config.toml
encoder_arch = "vit"
model = "segmentation model"
dataset = "rosettes with rotational symmetry"
train_examples = 48750
image_size = 48
crop_scale_min = 0.8
horizontal_flip = true
translate = 0.06
color_jitter = 0.2
num_classes = 2
encoder_norm = "layernorm"
encoder_norm_position = "pre"
encoder_activation = "gelu"
encoder_head_dim = 48
encoder_fused_qkv = false
encoder_bias = "none"
encoder_qk_norm = false
encoder_parallel_block = false
encoder_moe = "top_k"
encoder_kv_group_size = 2
encoder_num_experts = 32
encoder_moe_every = 1
encoder_expert_mlp_ratio = 0.25
encoder_experts_per_token = 2
encoder_shared_expert = false
encoder_patch_size = [8, 8]
encoder_conv_stem = true
encoder_layers = 8
encoder_width = 384
encoder_positions = "relative_bias"
encoder_register_tokens = 4
decoder_norm = "batchnorm"
decoder_activation = "relu"
decoder_widths = [32, 64, 96, 128]
decoder_blocks_per_level = 1
decoder_block = "basic"
decoder_attention = false
decoder_upsampling = "nearest_conv"
residual_init = "scaled_by_depth"
optimizer = "soap"
beta2 = 0.95
learning_rate = 0.0019
beta1 = 0.95
shampoo_beta = 0.95
eps = 1e-08
precondition_frequency = 20
max_precond_dim = 512
one_sided = false
adamw_lr_other_params = 0.00074
l1_shrink = 0.01
max_steps = 6200
batch_size = 128
epochs = 16.3
lr_schedule = "wsd"
decay_fraction = 0.4
final_lr_fraction = 0.01
warmup_steps = 620
weight_decay = 0.3
adamw_weight_decay_other_params = 0.05
Rows from block 5 of the encoder of a small segmentation model, named by matrix and row number. Rows with one number within an expert belong to one neuron, the router's apart. Each number is 128 + 32 x the weight over its row's rms, rounded and kept within 0 to 255. All counts start at 0. Numbers have three digits each.
Before each expert's rows are labels from the 100 images, of 14976, where the router gives the expert most weight on average: "strongest on" is what is common among them; "peak on" is the class under the peak. Only what is clearly more common there than usual is listed. The data: rosettes with rotational symmetry.
# router: router (encoder.blocks.5.mlp.router.weight, 32x384, trained with AdamW), inputs 192-383
# up: expert up (encoder.blocks.5.mlp.up, 32x96x384), inputs 192-383
# down: expert down (encoder.blocks.5.mlp.down, 32x384x96, transposed), outputs 192-383

# expert 9
strongest on: vivid
peak on: rosette
router.9:111133154150125065139150135127123191090107109154088158143090107108175147051152161111155113164089168122103152131082106121108116141195123195043114180117172146129132075167143128107125110166114118098107143104128116127159102104097179089100169140136108188109155067129124152110166110098134204095098124115135127151114126129142081141121122132144169092149111135114108163159094110131156104108166135125093073136151097128094167172102139109116164156172087092079098140191126131128115110127079111146103146162181098111158161122133120129114203120136161107105102137163175116113117121144109133147
up.0:027120172099174102097102154137160104053127129141132162119114217120180120089125133162151138176151129129089126072107144141063116129130141108146101107122156132084105128110094128133135011101110130152132162135086180123153127127022203124140096130038132120104122116137144157073176109168130165090167068122194119131171128114114138104161117110113092147137191151125122085145182132107127114128166202068150132106123139127128114121067120110121144138135122142078125106139155133113121158091141124129115132154111121119117115172120139148136132165086152081131089116134144111128149100140138147096
down.0:127113188151131117126128127129113131112131130108110113137197150133095223122137128126099124133109086094097127146128145132118129131143138116101131149135138089151117118143109130207128137135233123128128092147132123104169138137131164114115128115129146129080133174136136132090117131093057135137088152153079113163133214043088245154108170125118112151128115154131121174147108122093070130125116125147077129091135122209125157133164098103132086125111124170129110147127099110138102107101122059094169078160154162122128168103102151147164225078138119133068185123203098104153142174153117213177

# expert 13
strongest on: pastel
peak on: rosette
router.13:164135127135137115203138203133101128160139130090090126161124112152169156117158130123083117193161134140087077159131185123087191130131137155083102135139134088065098067162097101091090180126057142123132164119129161138128107103109159113135113150086137163126188149171141137102164140161175117172116146149118077165130094115101217153137113098067096063096080082124140081221114147151099161110137104140113142119128170144158096118089185146186166148124155108099159161092151109064099133095190158108123111199061135128147162126089135134189062110122145140106153116153101080076144128116087152164
up.0:108105127092121133085133092109163162123126120062134061131122123229117141148135117156140118136120098143082105151130130217134131157157109195130135146151118157101111125190176126116120136075080118072057126123166121117101149126199115173188083167148124160159103114148149159115128129120127129130135122128112098112153087114127117112131130135167140130150223131059119128128114151162143106200081091079139242148143122117131128190088180122125137204090133139128137125074133194122120127129140087127205112089125150092122130140140112132143143136126162158156128103125122125126136096131182166119
down.0:149129090153109127085112090130136130081099137126120119130113137146106163146083139128124106090131127169136106103129121068156024151123128245186141156116124129127128138144122136081116089155120135118119119134180161094123124151160138118124092113195134134099144157109123107121130123045067199121107129103175141121090095255136148107132163087129080111142118099166133101124132127128126128224130106130128100130139109182069141189234141198124139206170088148090091155037115089146081155108063115136115158122081133157111140126094134140146133128171151100133175095109103158120150217069128119097

# expert 4
strongest on: three-fold
peak on: backdrop
router.4:147083148092190140120123128135086114143112156127135058077167116170136105086086163110122155180152140206122103141106133153107161106065102139129154147098141142073115127169091113195119146206050098110058114120141129150107076164094132121059087172099180135120113174159147094114101121097150118130130154171094089163128171105097136152120118141122109073052091138139137115105168164121158164115080097141108162148135133088168100106115118134152103127137125134129187161068090143098094167097110134112080137176130125133120116114102139148133113168092108100137140163125108086095152136122056058138
up.0:123165114130137073149133131133088073147128108096115100217173081187147140124153223108138160131087130138149131128161174086064092115135074132148121140165097126118128157168128127094148120185097130138130129142092143117101139135121114129162108177142100118154173125129186098131151107119148100167123124140136158152066135123108125184167104151164160100097162191119109090114136116131139121127107116114151222085082158070148113089178113087129147140150105124148134117114114155144131093151100146059150080107096127122152128130089048154141108159070116091118127129128081103160082150127156028123
down.0:119108106111098049156100151105168186164128110097130156134108140090162088123129141136115149136168153088113159106077122123124180188115072153149127138113127085137093083142027121131172104139133100130119102107185114142103177090098108163154123089090154182122117076167131072149135155098095153117235140191118156098190108130168118103137135178108094132064128189112125137119163098110197160172068155150071147094093117113118070129116158102119120161111157083093085148145148141136169134109130136135122101142128133131132118069101112133078125128169131133109113153174122118099164163095119057149

# expert 14
strongest on: three-fold; earthy
peak on: backdrop
router.14:106184086094171110185101151151117137121167133078144106104158179112121123105171127163104134148115147174124127099146126125138136095117124113054120099146166133119125113102093146098117120109070131157163112177089102154127132106165108180145164142110160128105104188174118124128121178156167118141181085163106096142171178073145156193100121151178134103113108082135109091115106133087125166080123107070105159172133144115105135032130156229153090111136171148132117143118189093064062146095119088155087132155127096174113131167135127102144115129092115117096147198162127072106098122125093122131
up.0:149140128107191132120159113142108125121121171071153060128136133147121163124142108123125126097118116118163063122107154156058161124124113097128081154143225110128160128129112087151144137081200066147147119129138148128150104101118146153127169148066134075098000106166126138126137173135123120152132109079163146124102034183190150130144114129126122133098156039042128095146141132139119136183048110122100076127112159135131153126176113128076139133136170172127055169127162128126130118143124148124134187146133087156152139099169176128185102065127108131120117181142106128047141136079149132146
down.0:136108134112134136180147106092123087144117128128127119130134150130133102128142091133131153129121167114107195107128195133087201122108049115139199138116097139116078138114129191138125146105179127121128155062139121122144119108095096114203089114135099114243143176093124128112164160137135145101159129145140091129127169104125100102068151134106183114128028190126105044139137125141105109123111150064138216102130117130210146131122117109039172084117171106164185168050128135130129132135127104011162110135150105141139153117104118144149106131100155118150111114158149073134066132193127138121

# expert 6
strongest on: grey
peak on: rosette
router.6:098112086113157186107095102143144112051127127106152166077115116181158129163120088142165130158150132063125145102085081130143144143195066096122147150133133119145123091126105116093124132087111153061158098157148087150103114149139124090096107088144140066120106136130116159141140114190105191156111142078102136153122134108057119155077135177075088171208141146149114098127123134096117125095137105151144006142118143095128071123092163126090086107140111133130132078132134114100109146127150136126131103137121160161074183116136123154119085178157137113133161167144077167161111199114175188120
up.0:135112125147114141095131129116050130122123124110127150077141131138140119163139170157084149110126112122113130184100139112135128138248095161129071147125143166088207153129184104163127132077120161165102118124150120143091086093123138062160103149138148148143154094141125133111134127130089092087139089133125086137120128136138183106072096126112196138059143158144128149147087124171135123128131134177133169106156131188089134105203113112141145131137130122153111132135081157141120145154147118136137111157157139000149114117123114082076057124139135104128109105141139090112081188114122134120
down.0:124132122109127041120119113153185114130142048123135125232142167108169171132131117121122152151122125109141125109126116126139118125129061138134087128134153152132156149097127135150142085102124110140150166140135130114151121139145135140211165140128156113117159121127141113137160143046071136100084108176142130079186180122196129067116133135139182072080126139129120123106116082166060122036150149121123160105186195123140121128192148126178100099118138191121157067127091123131117126188129129168119138092138092127105095129123148124120146033113064130181099097099105168127111101190121170117

# expert 0
strongest on: earthy; grey
peak on: rosette
router.0:115113152097154160154098169117116130129105155057140113102143119141141088072150143159163153105147137187124109146120097081104149103117170113107156093150107129131050124138090102103077153111050201173129113180126093159086076132134093157142171122117155147143151150185172101170182137133117157162183151170123158115105179112101152102098159148123134077124124084113133101144128199047128173075146121155080169120135156112178081102159154153120100123108182123142135118072137121085125135135093112072079151139098127142112150172135115160165063179139099125121113125096094140116149094140119096127
up.0:150154179135133118177108156118104029148150075136098110117129167069121135155132127088109129173113138131129085128092078175113170125190164144143084130118121151222062151126133139121127108106122131098136114105066143137102136153118144151123113122122121136117104118107175085120113195209127073122125137128109129113163103171090125131053112119134089097163118124099092147137128117044138134153119153115133135154187159044140147165140163097154119057081128088158151129129207196144142114150180108097135140127128145092145151096099123102116189093124099130091150120156170138131178156132117126177
down.0:119115161124128134132118108097141104100110135226213115127130138163156152124183157124087139136129190132158134140121124126125076192074114136132081115109164103166131132067255115137093121112132127117120126153157127121116152156112115110115112135186094132168179140091132185088120143135075207158171125160109157153113122123098147087138140175161167141152228134084128155133166056153173082054096134100148225120131128168128140145155115125058159139166183154129129112160109142131175116109129123188142092134178146127090058116129124146126149114151131135164147144130116177131128137130108118154

# expert 15
strongest on: grey
peak on: backdrop
router.15:110139088096150084110135154109105119095133107127150127152107127108096106157139071144143085126154199105081146141078108195096141150166112115184135098143057137104154155096086204088128163141181141121092143099165109128134125075139128161100199123138125157108123157150184163119176134118091146140126077109125158131085058181133144125160119129143137160120192126123073141145112116101153148153100087111119168140110129137102110145148101153119147135076086094130161149180115155141176128147116085092162178081140146137136128078180145127073154121166147134123146165098133089170083087081144152151
up.0:119124084098104153086102051139080168049044145140127159135105122141138137134178120095120099064171141136174160137112140173129120141139110085125099126131097174054133136136122135081145165164155167133193128134121182140184140127091147111129173095140110059145123103138134106134130135187091158195122100134086156089124123099077129087143140136138092102159174128175135067107128117105150140185183184073100146068108144071083105097114165128131132112137174128119128120086119137075135133123115130183097104130129127165092077183087136130093126153135194158079150127119120129176124068130128123134
down.0:093092113125134068042063130134121140118119151128069113100133108071167166122167093125185155120114095090135130116132125065081071130128104167128210130131196095104159159089126139111127127111174117079105123138127129121148083151135151103135179135087090127068080126128124077148134172133150108154128126128130142132102155187179113126172116084117118133137080126173126155093127117112124125145140114176079127090182134158205093165138124141078146128129125031082143112142111129140155097192121193151150144129105205163139136097128124156139143112127096151131127147119128101137116141119153156153

# expert 29
strongest on: mirrored
peak on: rosette
router.29:131107116125156120101163138165182086169143143103110086158095015171143120094081108116132109122089152192087158194134195115138156113098191169145065136158155134141137133126124150190129132147070121148187161129128163136152114101087166188110156142142141114064136119152130105120110167116116147195136082196097147131094105122052148137162098145119128123149078137125186130145173133088079186115125088142127156071134149111149114151104077147123123124094068156099125157119178118074108096124152063120098130132127108124101156097104099161091109128102173146168067143157097095117142140140127098133
up.0:100139149177066064180152158151172097118145130131176129166122110136128116128125148147119147184122137135096110183118126171126160089077135098171108062146116127067060118049104152189118095096072129146142142113133096134099154140079183077151117124086143137081187124189227107127118064143189119134127101128132125167164128112145162142174156134112100076148084121151092097137128164123085143132175126133109087093174137104130112154126108111170146125140141146066180095130148090073133149151183154087075136159119129133107092172117171132141128128132087092102129143195117130133125146135143093185
down.0:171128121121133127126128125140117117131103119135125143086128135124112214159168088182143154134093136108141111078129033175112082142077103035118102122163153138034133135189128130127137185111132123117122106119095143145120121135135119135087116127163134229142255129128138134144159120151212151095140152111108131121117176121255121090113120155212117131128135129199153142124083145097229113066120179175148139135133137079143120137119120082114161113118120186150103101138102129135153177135093127127120132112122112091131102125147111155136126123142150111115084153133101150154108075181092121126